A small model that answers yes/no questions on an image's attributes, trained from scratch: encoder arch vit, muon at rate 0.0034.
Rows from block 5 of the image encoder of a small model that answers yes/no questions on an image's attributes, named by matrix and row number. Rows with one number belong to one neuron. Each number is 200 + 40 x the weight over its row's rms, rounded and kept within 0 to 999. All counts start at 0.
Before each neuron's rows are labels from the 100 images, of 14976, where the neuron reaches its highest value: "strongest on" is what is common among them. Only what is clearly more common there than usual is listed. The data: cartoon faces.
# fc1: MLP up (encoder.blocks.5.mlp.fc1.weight, 576x192), inputs 0-95
# fc2: MLP down (encoder.blocks.5.mlp.fc2.weight, 192x576, transposed), outputs 0-95

strongest on: laughing
fc1.123,197,217,235,27,198,200,189,229,308,197,178,216,162,201,200,221,197,201,197,207,200,200,200,209,195,198,198,304,198,197,200,200,201,201,221,200,163,309,219,83,145,202,271,197,200,220,50,217,245,245,261,182,243,200,192,202,206,200,201,183,220,210,220,154,200,196,243,200,200,324,210,197,228,229,200,239,185,201,202,228,201,173,216,190,231,91,203,201,180,208,199,196,175,198,174,197
fc2.123,231,173,198,180,208,201,202,276,201,255,68,168,225,313,179,176,201,235,211,53,220,161,199,197,199,200,161,205,212,208,187,202,196,179,135,217,213,200,220,183,178,144,198,203,198,264,170,201,191,203,207,198,193,210,186,205,202,186,201,259,201,162,226,222,159,219,234,164,161,184,221,207,206,242,192,174,214,142,204,200,156,305,166,201,193,234,181,218,140,194,225,157,205,204,198,133

strongest on: teal hair
fc1.445,200,141,163,256,232,112,177,186,208,198,209,165,274,175,199,199,188,186,152,210,202,220,200,199,197,176,279,82,145,175,260,186,93,151,193,204,181,185,134,225,306,198,198,242,200,141,203,200,204,202,212,201,234,213,365,113,144,176,201,181,199,182,189,83,267,212,245,195,197,183,209,200,206,182,152,207,179,197,261,181,202,214,305,220,195,223,247,123,197,200,200,209,199,206,200,192
fc2.445,98,195,226,198,114,205,180,150,202,212,200,381,196,307,173,188,199,176,241,201,215,191,196,198,187,134,109,203,306,198,243,242,258,222,199,161,228,201,189,252,205,189,238,112,202,178,198,204,246,200,217,230,169,159,190,134,194,202,213,202,181,207,212,235,181,217,198,180,200,223,177,319,100,210,153,156,201,201,123,193,347,211,193,159,222,212,194,218,216,201,157,204,189,153,180,219

strongest on: teal hair; green hair; a mohawk
fc1.160,200,298,202,209,203,325,200,190,200,110,200,278,207,201,152,200,202,200,200,207,175,198,195,200,203,193,229,200,191,200,200,199,196,200,203,202,208,196,205,136,200,200,158,210,201,218,200,237,199,200,202,200,205,203,200,166,209,201,338,200,190,200,200,343,199,209,195,191,286,206,200,186,157,200,169,198,208,200,203,200,174,198,200,199,197,200,199,196,164,198,197,200,166,360,200,219
fc2.160,205,200,191,198,249,199,172,214,198,205,203,200,191,157,204,188,203,196,200,152,210,142,257,221,201,223,163,148,195,200,209,220,192,44,202,197,200,202,200,195,212,204,199,198,91,207,199,196,173,157,193,202,252,200,200,310,221,201,201,200,185,202,193,200,191,196,203,200,183,115,200,178,116,198,194,227,200,391,196,201,188,195,176,265,231,204,195,206,212,202,199,449,256,376,208,212

strongest on: moustache; laughing
fc1.557,111,204,197,201,173,240,213,200,220,200,175,205,192,175,211,211,300,191,207,265,200,217,164,196,236,170,251,241,213,101,300,212,167,110,167,300,222,204,150,215,214,176,222,207,232,204,78,200,177,209,231,150,200,248,197,219,199,177,208,225,170,220,193,197,215,198,261,139,182,193,200,212,201,129,247,185,171,143,243,217,220,153,198,204,356,207,200,198,132,194,214,212,200,246,200,189
fc2.557,196,212,196,238,165,196,165,257,146,153,202,199,312,199,185,173,212,211,200,158,159,169,202,223,204,197,206,163,209,265,210,79,264,210,189,212,189,240,233,212,207,198,192,200,208,194,229,165,220,202,253,157,157,206,196,152,207,229,228,201,293,190,197,234,159,183,219,183,100,174,288,132,153,245,223,139,89,278,247,172,176,187,200,225,196,198,178,182,206,200,231,197,237,221,198,221

strongest on: brown hair; neutral; green face
fc1.100,199,205,105,171,205,254,160,202,233,195,196,187,203,213,204,72,234,189,160,198,243,204,289,196,122,241,207,207,198,166,176,191,288,207,190,260,189,220,191,200,242,206,99,194,182,199,332,285,213,187,205,127,226,325,223,178,226,141,232,281,197,220,155,164,187,210,222,172,200,136,157,215,98,204,208,202,205,153,200,186,243,131,152,151,147,174,233,194,243,139,211,200,307,237,205,145
fc2.100,351,199,198,266,205,196,164,213,207,332,200,200,214,210,119,199,200,180,190,301,180,196,172,196,187,145,188,184,118,174,207,190,135,200,205,201,175,217,231,219,194,182,200,203,205,238,208,218,205,170,212,199,206,181,213,208,252,191,198,199,200,212,214,153,330,205,195,156,171,211,202,202,201,174,214,192,190,186,192,142,213,226,180,206,164,243,207,237,174,184,145,199,203,225,195,203

strongest on: red hair
fc1.483,206,122,206,198,203,198,193,204,200,67,257,204,130,212,152,218,210,184,277,197,202,217,190,192,233,197,200,199,151,202,202,243,294,196,202,230,210,196,204,218,257,190,203,190,185,164,221,129,192,201,113,165,247,192,208,184,211,142,219,222,206,242,197,181,234,198,206,156,185,197,200,186,200,222,204,213,201,237,145,217,191,198,200,161,283,148,110,195,233,115,105,209,330,195,219,96
fc2.483,209,204,355,200,183,160,198,124,203,180,176,196,209,186,202,194,204,189,182,200,207,223,156,237,101,251,199,172,205,175,203,200,233,201,202,202,199,174,196,272,180,200,201,214,214,207,234,221,200,205,73,223,319,176,238,204,228,200,207,204,168,223,151,204,191,121,200,177,201,223,202,210,246,193,200,228,294,334,154,195,106,192,199,255,213,244,228,221,178,361,197,201,198,188,226,219

strongest on: a bun; white hair
fc1.107,165,198,200,177,145,174,188,112,200,217,199,211,191,205,215,219,278,213,237,178,275,199,201,265,90,260,211,177,208,105,194,202,203,206,173,190,188,205,182,193,207,204,181,145,247,229,217,216,321,263,175,214,195,201,206,249,165,193,222,194,250,152,244,200,221,187,227,192,185,206,200,186,235,202,208,198,193,127,218,128,169,187,247,143,214,224,148,198,210,231,175,204,191,140,209,200
fc2.107,192,205,182,192,296,215,196,183,225,164,195,202,154,237,180,196,279,186,190,196,186,289,258,194,135,195,202,152,213,203,205,198,194,232,209,199,140,149,233,224,203,224,198,191,200,239,216,155,182,137,140,154,206,207,140,216,195,147,206,198,102,187,200,179,258,193,234,188,307,115,181,214,193,101,195,21,167,267,215,183,198,211,190,198,208,191,272,201,235,200,208,177,230,196,263,213

strongest on: green hair
fc1.421,115,118,231,191,179,199,95,279,207,111,224,204,207,199,186,197,180,234,209,184,175,144,216,182,197,166,188,200,210,177,218,161,269,246,187,168,120,142,89,121,232,200,185,196,225,198,209,212,207,201,109,229,171,200,215,194,200,225,199,205,211,202,179,221,207,197,118,170,200,186,210,202,222,205,191,262,245,193,197,158,213,212,218,178,254,202,177,150,194,328,211,201,204,204,174,200
fc2.421,358,176,257,200,211,198,199,238,200,99,76,242,251,231,184,244,196,201,126,223,222,144,52,206,164,202,195,173,207,207,200,223,253,192,191,227,151,177,211,138,219,225,210,202,212,199,186,222,200,231,99,161,199,190,205,183,199,305,206,193,155,198,203,255,197,200,182,215,177,178,181,179,223,197,198,201,200,282,213,162,203,179,201,205,194,284,233,202,159,195,198,207,197,199,220,228

strongest on: green hair; cap
fc1.78,213,191,267,179,202,217,212,198,200,203,203,206,310,219,185,166,207,205,173,158,289,207,201,210,207,253,195,186,194,156,244,220,182,200,183,232,138,198,187,210,203,198,138,224,207,181,189,200,203,234,156,239,200,224,194,243,141,117,182,171,263,142,199,235,213,123,189,247,185,253,202,197,196,209,143,195,219,222,252,211,200,85,201,249,212,180,287,231,159,217,198,218,196,197,202,10
fc2.78,168,295,183,201,192,198,282,212,290,211,198,193,190,194,109,199,185,114,200,178,134,245,138,237,171,190,193,205,165,202,214,278,134,216,193,279,65,194,165,263,190,180,193,215,209,200,191,170,250,173,200,191,182,206,202,204,238,179,198,220,210,168,218,247,174,204,211,221,180,216,191,199,225,191,175,200,218,188,190,269,195,274,181,207,194,223,204,273,199,197,241,198,199,235,218,200

strongest on: moustache
fc1.21,201,200,145,179,195,198,201,205,321,210,228,214,227,199,220,203,185,203,201,200,221,154,206,219,196,292,194,201,189,203,180,204,69,186,66,227,238,195,157,201,201,217,212,218,202,75,208,271,209,204,189,174,205,202,207,190,115,195,228,149,248,156,167,198,200,197,198,189,195,182,284,195,199,213,162,180,218,208,201,200,198,219,198,206,204,213,208,179,187,179,287,209,180,287,164,68
fc2.21,193,198,205,203,144,217,200,143,202,201,190,158,188,147,237,185,198,195,171,160,132,175,346,185,199,158,198,204,242,214,255,199,206,131,186,176,201,200,201,169,257,199,197,204,362,227,199,139,179,199,219,211,198,161,212,284,201,226,200,173,196,168,197,214,197,214,200,185,189,214,203,219,186,179,217,158,181,122,185,206,218,204,229,204,200,216,203,249,182,185,233,197,206,210,277,198

strongest on: laughing
fc1.544,131,185,234,200,202,234,114,257,201,196,200,185,200,196,253,198,200,188,205,195,207,197,200,194,198,200,198,237,205,199,214,284,200,255,201,208,162,201,211,188,224,200,189,196,184,193,34,229,289,200,197,228,200,200,203,200,214,200,177,200,202,92,214,197,200,196,189,206,199,204,195,160,268,199,207,198,213,204,236,281,198,213,202,200,161,205,200,200,204,203,215,209,205,191,179,202
fc2.544,199,198,114,178,201,102,225,200,191,200,200,198,224,192,147,348,210,152,185,156,200,226,215,200,199,199,201,190,200,197,186,201,203,203,223,200,203,278,187,198,138,214,196,95,278,201,199,211,196,201,201,192,205,208,196,209,149,203,198,188,220,225,204,201,87,218,376,196,197,222,200,202,169,204,193,200,228,200,199,175,132,200,200,201,198,181,133,196,208,268,202,205,200,200,185,197

strongest on: a bun; black hair
fc1.235,220,192,269,241,116,195,200,200,162,201,162,194,96,201,198,220,179,201,224,200,267,154,201,197,199,199,130,200,213,179,195,330,175,228,199,201,202,195,159,199,274,176,179,137,200,198,194,179,360,196,168,274,197,193,206,187,195,200,335,201,263,160,198,199,138,156,227,212,202,264,189,212,173,230,197,185,196,206,183,201,199,212,206,143,231,225,214,139,245,196,254,200,169,138,292,200
fc2.235,115,176,167,248,245,327,157,204,212,95,227,244,172,206,175,199,199,228,203,187,193,198,200,223,191,207,188,152,241,194,222,227,123,211,227,182,165,204,241,209,183,231,155,198,193,241,204,208,200,230,200,229,198,209,182,205,197,175,233,149,164,239,160,137,200,189,153,200,107,229,289,195,230,129,194,169,204,227,213,210,202,198,181,203,183,185,198,127,194,250,211,175,188,187,162,161

strongest on: laughing; moustache
fc1.35,197,294,198,201,273,268,156,142,232,151,118,200,213,195,234,209,189,234,230,293,247,160,195,199,131,295,223,190,187,203,130,223,248,227,205,206,234,223,211,206,209,183,262,216,182,201,191,263,174,180,226,237,226,158,195,217,183,206,198,186,155,187,203,258,178,242,221,230,174,228,197,192,183,200,191,201,195,288,185,210,189,189,216,204,101,46,197,166,193,198,184,198,166,195,243,200
fc2.35,207,212,281,152,219,209,210,202,206,239,241,192,186,204,173,230,88,201,199,230,103,200,200,196,200,136,183,204,200,382,212,148,213,172,229,107,198,214,221,207,200,180,207,211,195,213,199,200,199,348,258,200,203,207,275,200,198,201,180,134,175,201,176,198,163,225,160,201,268,190,136,128,137,194,235,213,134,194,230,204,197,129,192,253,199,217,172,190,213,232,261,259,173,183,203,197

strongest on: red hair; spiky hair
fc1.28,207,208,211,95,181,232,177,100,206,201,191,201,196,149,155,202,197,200,286,215,217,252,213,199,185,219,206,161,203,244,210,215,200,204,206,212,204,165,134,201,197,189,258,185,101,205,218,201,164,202,146,205,200,200,152,194,196,211,199,202,197,191,186,209,292,208,197,201,208,192,242,109,116,200,198,211,227,208,200,202,199,202,197,200,216,223,201,210,176,199,230,237,214,217,205,47
fc2.28,177,189,187,223,196,219,249,199,200,211,197,210,220,196,178,346,201,197,160,190,204,198,172,215,207,196,206,169,199,195,195,324,195,195,216,200,176,193,182,210,202,202,201,207,243,127,198,198,179,256,67,178,200,210,300,207,224,204,190,183,196,236,211,228,190,240,200,200,196,202,196,227,203,193,195,243,275,318,152,178,68,190,199,193,201,243,193,254,155,201,196,249,348,189,172,200

strongest on: pink face
fc1.23,196,198,176,265,285,169,201,201,210,200,191,160,148,200,198,157,244,200,182,196,99,201,208,202,200,190,203,170,201,200,199,200,218,206,177,181,194,232,125,255,196,191,202,201,200,200,304,200,213,199,194,201,192,189,237,200,208,182,200,164,299,262,236,210,203,186,182,185,310,210,207,182,223,183,211,201,200,199,164,195,203,204,198,204,201,197,199,296,136,209,155,64,200,179,207,331
fc2.23,92,223,199,199,153,222,185,218,266,194,215,199,195,336,146,199,205,201,27,149,20,200,227,201,182,188,183,200,184,200,199,175,210,200,181,201,205,226,239,341,183,202,200,154,212,199,205,221,182,287,216,245,86,180,196,197,187,163,118,204,192,126,291,239,209,200,139,200,125,209,198,199,203,196,200,252,156,204,161,206,205,213,202,199,229,189,234,199,185,188,215,167,185,205,194,190

strongest on: looking left
fc1.131,207,224,200,165,234,178,156,324,214,228,215,211,244,106,246,172,200,194,258,204,152,166,277,200,200,291,208,131,205,172,207,175,201,182,181,183,194,192,238,197,210,199,220,210,117,152,277,222,176,220,204,200,178,200,193,208,212,206,300,249,199,223,120,196,204,146,180,132,217,201,205,267,288,210,207,178,83,136,161,259,200,196,316,165,200,194,186,197,190,203,187,206,205,177,201,245
fc2.131,213,207,177,202,199,188,205,286,203,201,167,86,198,200,199,199,201,189,170,175,238,209,205,179,112,139,204,190,280,350,221,165,200,181,200,198,182,234,172,247,200,199,278,214,146,211,199,112,196,214,193,200,113,235,199,110,265,263,280,201,208,228,208,182,199,201,184,201,163,226,199,170,229,268,193,210,135,195,213,219,218,162,227,331,252,178,199,200,192,163,219,179,193,164,156,241

strongest on: pink face; grey face
fc1.492,199,203,198,200,200,203,307,201,216,202,201,207,201,309,244,200,175,201,197,200,200,199,198,141,161,200,173,198,200,109,225,199,174,201,200,189,205,197,197,150,200,200,200,191,200,184,198,187,200,200,197,211,186,189,252,199,232,200,199,200,200,193,203,200,201,203,246,200,228,200,200,199,194,200,194,214,202,200,208,197,202,206,213,187,203,199,198,200,200,178,200,283,199,199,200,202
fc2.492,196,199,152,200,199,200,200,201,200,199,203,200,200,200,204,200,205,204,311,196,196,201,208,261,195,195,205,199,200,200,190,193,199,205,201,221,204,233,140,200,216,204,201,214,184,176,206,207,203,217,194,201,198,213,200,200,200,201,196,206,200,200,197,200,207,201,200,199,191,200,199,194,278,199,201,202,195,205,309,72,127,200,200,205,201,203,198,204,176,207,198,150,1,133,173,200

strongest on: brown hair; pointed ears
fc1.463,193,202,208,42,197,200,242,123,168,201,213,211,269,260,203,126,201,192,199,200,197,198,338,128,124,229,222,192,200,146,195,256,215,199,174,184,206,211,194,266,212,167,172,199,198,282,191,128,175,132,145,189,332,161,211,279,200,201,228,168,206,199,212,200,115,139,291,187,200,263,192,200,200,320,226,213,240,151,198,221,245,200,180,198,228,202,215,161,206,201,136,203,200,85,228,197
fc2.463,295,157,122,116,214,192,158,181,232,203,353,207,203,194,204,298,230,206,184,230,184,197,164,200,204,193,229,199,189,188,247,215,192,199,202,211,209,211,216,158,76,189,197,182,178,201,205,200,183,200,201,199,196,209,222,242,209,159,83,213,177,180,200,201,193,160,125,258,201,207,200,183,184,250,167,196,260,205,196,189,219,212,208,193,184,200,157,242,186,294,206,205,214,200,93,215

strongest on: a bun; red hair
fc1.310,241,197,152,177,213,203,208,233,263,166,76,286,168,191,205,224,231,187,172,200,228,278,166,93,209,239,194,182,261,201,197,201,203,172,158,246,238,155,167,230,187,202,156,199,200,194,124,249,189,190,149,227,181,278,165,55,200,200,224,214,200,198,194,194,132,217,204,152,172,252,190,199,208,225,217,206,223,165,197,198,152,184,224,197,200,271,193,228,203,188,209,205,228,143,244,219
fc2.310,210,195,197,186,187,253,208,192,200,147,201,194,178,199,198,235,211,237,204,194,250,195,209,216,200,190,210,121,199,225,146,195,191,211,199,190,157,232,220,259,238,195,120,37,219,194,303,258,206,188,222,206,121,200,207,202,208,133,205,111,189,197,259,213,182,161,192,199,195,259,255,208,208,210,279,202,201,195,206,200,188,141,238,190,203,200,142,202,199,188,169,132,206,205,260,119

strongest on: brown hair
fc1.330,165,129,165,207,200,202,209,285,262,195,202,208,166,201,198,179,276,193,173,220,187,146,315,189,305,203,270,200,206,157,200,219,220,183,197,189,199,239,154,207,249,203,201,200,101,242,174,179,175,195,167,220,223,201,162,196,205,158,184,204,212,202,200,216,197,204,192,230,192,176,284,214,214,200,204,193,312,198,183,242,165,210,190,250,128,160,196,202,197,200,200,164,223,222,165,53
fc2.330,204,181,204,231,135,197,200,179,201,200,144,194,197,232,141,207,227,170,156,203,183,193,178,203,181,200,383,198,210,193,199,246,199,196,213,250,180,202,201,229,153,189,220,202,243,197,232,166,312,203,246,246,196,143,183,199,204,200,218,200,134,198,200,241,193,202,199,178,191,209,113,241,258,199,171,196,215,199,197,203,230,210,204,158,200,201,205,332,98,205,222,199,183,203,177,206

strongest on: green hair; orange face
fc1.199,52,204,205,198,199,205,214,374,241,203,227,220,159,200,234,202,183,101,203,220,200,237,196,147,269,198,182,201,195,209,216,193,79,204,204,191,34,220,192,154,151,200,169,160,198,163,198,237,201,200,200,177,201,179,196,203,325,200,211,201,248,197,202,180,212,199,193,191,196,121,200,198,200,200,198,217,220,201,216,195,202,219,200,185,197,312,210,310,295,200,175,196,222,199,38,201
fc2.199,200,189,182,185,188,200,202,162,175,204,205,218,393,228,188,201,213,174,209,162,215,229,194,208,164,233,188,203,197,139,288,211,268,224,185,203,240,155,212,21,193,200,202,85,175,307,210,199,214,202,250,198,197,242,191,206,188,151,232,204,201,192,226,218,186,151,203,203,196,153,199,189,191,184,313,197,208,188,199,241,246,200,210,224,193,128,55,190,194,131,199,247,198,194,199,170

strongest on: moustache; glasses
fc1.491,191,174,198,200,250,207,88,229,163,207,268,197,204,267,192,212,200,196,191,218,217,222,206,191,200,203,209,288,193,226,266,275,195,210,201,209,228,237,201,228,133,235,224,144,187,206,216,230,204,232,156,278,309,225,203,218,225,224,200,232,162,100,224,198,200,215,200,199,170,192,200,198,270,204,207,226,198,152,198,233,191,212,249,156,225,209,187,190,180,202,183,228,209,250,193,130
fc2.491,227,160,182,225,171,189,200,201,197,201,193,184,207,182,195,169,200,191,198,192,238,200,189,264,199,207,201,223,140,205,198,275,224,201,202,190,212,215,229,202,195,183,186,176,221,193,187,315,200,231,144,217,182,203,193,185,188,163,0,223,236,207,189,197,245,156,320,176,202,188,200,191,199,201,225,346,204,266,238,197,183,198,147,167,224,187,201,196,192,189,201,179,196,153,187,204

strongest on: red hair; curly hair
fc1.95,185,225,183,199,202,182,206,217,319,97,201,194,212,213,193,191,348,125,180,243,197,176,68,185,175,131,200,154,234,183,196,203,132,206,203,175,219,200,125,195,133,206,203,255,241,207,227,184,165,209,169,212,209,199,294,159,194,215,246,203,189,200,161,195,123,205,189,200,203,200,216,236,261,198,229,193,263,220,238,193,155,192,200,225,255,163,200,144,208,199,202,229,170,152,213,191
fc2.95,280,202,212,215,232,205,179,212,219,275,131,200,196,221,229,149,101,215,252,204,181,196,183,201,175,238,202,200,212,226,244,205,100,48,172,194,201,236,205,210,197,197,212,218,198,235,165,175,193,168,248,208,212,187,251,198,197,200,220,187,201,234,230,211,212,210,200,206,192,200,207,224,134,196,321,269,258,200,254,214,187,225,174,80,182,186,193,204,183,196,147,270,214,192,221,189

strongest on: looking left; blue face; sad
fc1.50,195,141,194,117,211,228,171,211,194,242,141,159,239,197,191,199,265,164,193,200,235,225,262,197,111,143,215,207,197,214,200,194,200,202,215,204,199,136,137,230,186,199,209,220,199,197,296,196,196,197,82,254,218,176,194,201,194,177,135,198,218,206,121,160,234,223,214,219,155,198,198,153,322,153,178,163,155,236,216,196,161,196,207,236,191,208,252,192,226,124,209,208,200,117,205,241
fc2.50,190,117,205,273,200,195,195,238,157,216,264,211,204,126,213,217,196,147,272,233,161,191,139,172,288,292,215,239,178,123,187,207,187,171,199,253,213,183,163,298,202,156,170,202,187,220,199,198,194,135,191,229,236,211,142,170,200,187,241,187,211,210,152,251,209,167,208,201,279,228,220,195,202,273,255,202,128,206,210,212,216,87,239,239,218,189,201,200,240,199,120,212,197,195,155,178

strongest on: looking left; surprised
fc1.277,234,188,188,174,249,222,201,199,142,197,183,39,200,194,234,178,217,205,231,158,182,197,263,246,196,200,182,256,156,208,203,201,112,175,208,193,193,153,248,261,222,196,171,179,121,205,292,210,207,202,206,187,208,200,180,189,201,196,200,215,182,138,220,181,256,183,193,196,246,195,196,206,270,201,192,272,110,229,182,208,173,217,244,295,204,199,216,201,147,183,188,233,306,149,224,141
fc2.277,236,182,252,278,245,195,148,211,203,203,59,253,219,211,117,216,250,271,188,197,170,156,177,121,169,205,201,172,175,184,202,178,236,217,215,184,225,204,195,186,144,200,207,103,192,204,214,232,242,206,205,194,198,220,176,179,198,210,243,182,211,202,150,202,229,113,207,60,199,199,239,201,167,184,187,207,192,134,117,215,154,194,304,262,207,96,203,204,211,218,209,206,219,223,184,209

strongest on: laughing; spiky hair
fc1.473,202,255,198,168,223,190,127,288,217,202,177,171,59,192,228,200,178,272,120,278,201,201,153,198,163,217,234,200,188,205,254,224,202,209,165,166,203,272,199,205,219,194,234,280,197,255,214,200,203,230,238,171,196,201,208,151,239,202,291,181,185,152,217,198,273,200,213,208,195,183,226,120,181,184,204,231,194,255,145,225,231,221,176,205,180,199,208,193,200,179,34,194,194,215,210,200
fc2.473,197,180,198,194,199,223,117,206,195,212,206,200,181,159,224,190,197,243,191,198,164,154,208,215,196,214,178,212,183,195,265,207,77,145,159,177,223,171,143,202,141,239,172,225,179,213,200,181,187,293,201,273,160,206,218,127,215,200,202,305,68,191,238,206,202,202,206,208,246,200,237,159,251,168,152,192,208,188,161,147,188,209,172,270,133,183,206,200,232,265,174,186,212,191,241,194

strongest on: brown hair; long hair
fc1.142,205,203,162,198,203,169,200,217,186,199,167,252,225,369,198,227,198,156,208,244,200,225,203,201,93,197,193,200,181,157,154,197,188,199,94,202,180,178,147,209,167,217,203,204,239,185,217,129,191,214,147,196,210,201,196,186,166,216,265,213,191,154,200,202,201,82,196,200,205,214,200,216,172,209,218,194,204,199,198,184,221,196,191,146,194,195,202,200,135,219,265,241,206,211,205,208
fc2.142,131,193,200,157,224,209,102,201,199,234,203,108,192,174,130,216,200,201,180,296,208,186,203,200,212,164,207,199,202,185,174,190,201,155,207,212,192,159,309,173,205,205,319,120,194,197,225,262,213,201,190,164,189,201,324,204,219,203,222,200,197,245,157,105,209,205,175,198,161,129,179,231,217,209,253,206,207,186,318,176,202,141,197,174,195,170,201,228,194,222,232,187,217,209,199,201

strongest on: moustache; teal hair; winking; expression: smiling
fc1.139,125,237,201,192,210,189,178,233,236,194,202,242,301,213,209,231,191,206,214,168,171,203,251,199,267,178,200,270,209,208,214,133,194,197,198,235,200,170,215,200,174,201,161,184,189,204,132,202,180,138,197,208,256,234,240,182,140,196,268,215,260,182,202,191,214,117,232,201,224,213,118,220,251,172,200,226,199,158,200,221,198,183,192,194,200,229,187,251,213,227,218,226,182,174,186,3
fc2.139,217,215,198,243,189,238,227,201,218,66,197,246,268,217,224,220,204,200,199,228,204,221,200,158,207,209,217,173,199,407,200,200,201,199,199,242,133,215,200,201,186,187,195,148,254,223,246,124,204,174,217,224,199,193,183,207,188,229,233,199,194,196,206,130,210,200,207,189,188,177,221,174,146,177,205,293,177,244,199,190,194,225,188,141,201,200,201,192,206,202,280,200,171,191,185,205

strongest on: teal hair; short hair
fc1.312,220,134,200,145,210,169,152,199,182,201,194,206,203,192,200,148,232,201,215,201,227,201,271,200,200,201,176,197,202,174,207,165,196,198,199,203,202,201,167,198,192,189,124,178,112,221,206,200,203,198,217,189,277,277,197,216,202,148,285,222,192,186,253,168,180,194,103,209,200,165,168,211,167,71,200,200,289,211,266,99,213,203,197,166,234,192,204,168,208,209,207,207,207,208,137,34
fc2.312,205,200,201,201,207,212,93,269,200,290,191,200,202,221,128,202,237,175,146,239,200,208,200,301,204,201,130,270,182,194,173,188,157,185,201,227,206,146,160,231,219,206,213,200,175,183,199,206,210,198,329,199,206,198,187,121,248,223,201,199,182,178,140,194,206,167,187,152,206,193,218,208,150,151,201,206,332,279,230,172,248,179,211,184,220,200,201,196,230,169,210,200,167,210,164,196

strongest on: a bun
fc1.447,198,177,223,200,168,209,182,228,199,312,154,89,327,202,214,227,195,225,191,192,215,200,224,211,199,146,198,267,154,198,78,229,247,115,185,130,198,97,199,195,258,199,184,236,184,167,236,185,204,189,217,183,200,241,200,194,243,174,192,102,215,197,199,196,217,113,224,169,197,197,247,101,313,183,149,135,200,189,182,202,222,200,215,180,199,225,167,200,214,188,248,206,199,247,183,176
fc2.447,209,197,208,313,200,200,163,203,185,162,194,197,201,182,176,216,169,299,173,209,211,277,212,174,215,244,304,166,195,165,292,175,128,200,208,208,187,201,203,202,210,204,195,95,213,159,180,200,197,201,211,189,201,251,231,200,237,184,186,199,166,226,139,201,160,185,218,221,280,229,203,217,280,207,220,215,186,203,197,202,199,215,161,178,209,203,191,242,186,305,224,197,200,189,171,200

strongest on: laughing
fc1.224,162,191,153,200,186,188,147,201,201,203,188,214,211,214,117,205,311,205,298,236,213,206,288,351,108,199,178,193,162,223,211,200,215,199,174,195,312,204,230,203,182,207,198,164,200,165,187,201,266,350,171,219,209,199,215,173,200,197,196,220,121,201,190,203,177,168,192,165,203,216,168,218,201,205,207,182,187,164,202,258,201,191,199,200,135,199,193,64,294,154,190,205,211,159,199,204
fc2.224,199,223,136,200,263,228,189,304,199,201,143,250,199,225,215,212,239,246,206,168,219,255,162,259,167,210,201,202,204,152,203,191,216,182,209,228,215,236,208,200,202,190,203,202,199,180,189,232,155,294,216,201,169,179,222,161,172,125,203,186,195,201,173,186,120,179,185,200,210,184,205,200,199,176,198,241,164,186,194,199,228,94,199,236,238,205,111,202,236,184,105,202,237,239,182,246

strongest on: laughing
fc1.550,200,202,174,163,125,204,168,162,204,151,188,201,202,248,213,218,237,227,205,179,187,214,184,212,62,199,199,208,163,201,192,200,204,198,196,204,204,266,180,191,157,195,223,240,181,212,205,235,204,212,251,198,200,176,202,224,202,199,163,185,193,203,203,172,146,204,202,184,220,260,224,237,203,195,13,285,219,201,205,134,219,194,167,199,199,202,0,214,278,150,196,218,201,153,191,200
fc2.550,198,200,203,191,223,97,177,169,193,205,209,221,153,190,191,159,224,224,238,200,217,212,191,141,202,192,182,184,157,218,187,255,257,189,340,113,142,200,206,230,274,196,204,213,198,167,198,184,184,253,217,200,151,202,219,209,145,174,201,218,211,205,192,191,214,215,198,163,202,179,254,171,259,121,112,197,201,191,161,189,201,224,121,169,200,171,176,236,263,189,208,283,259,223,200,255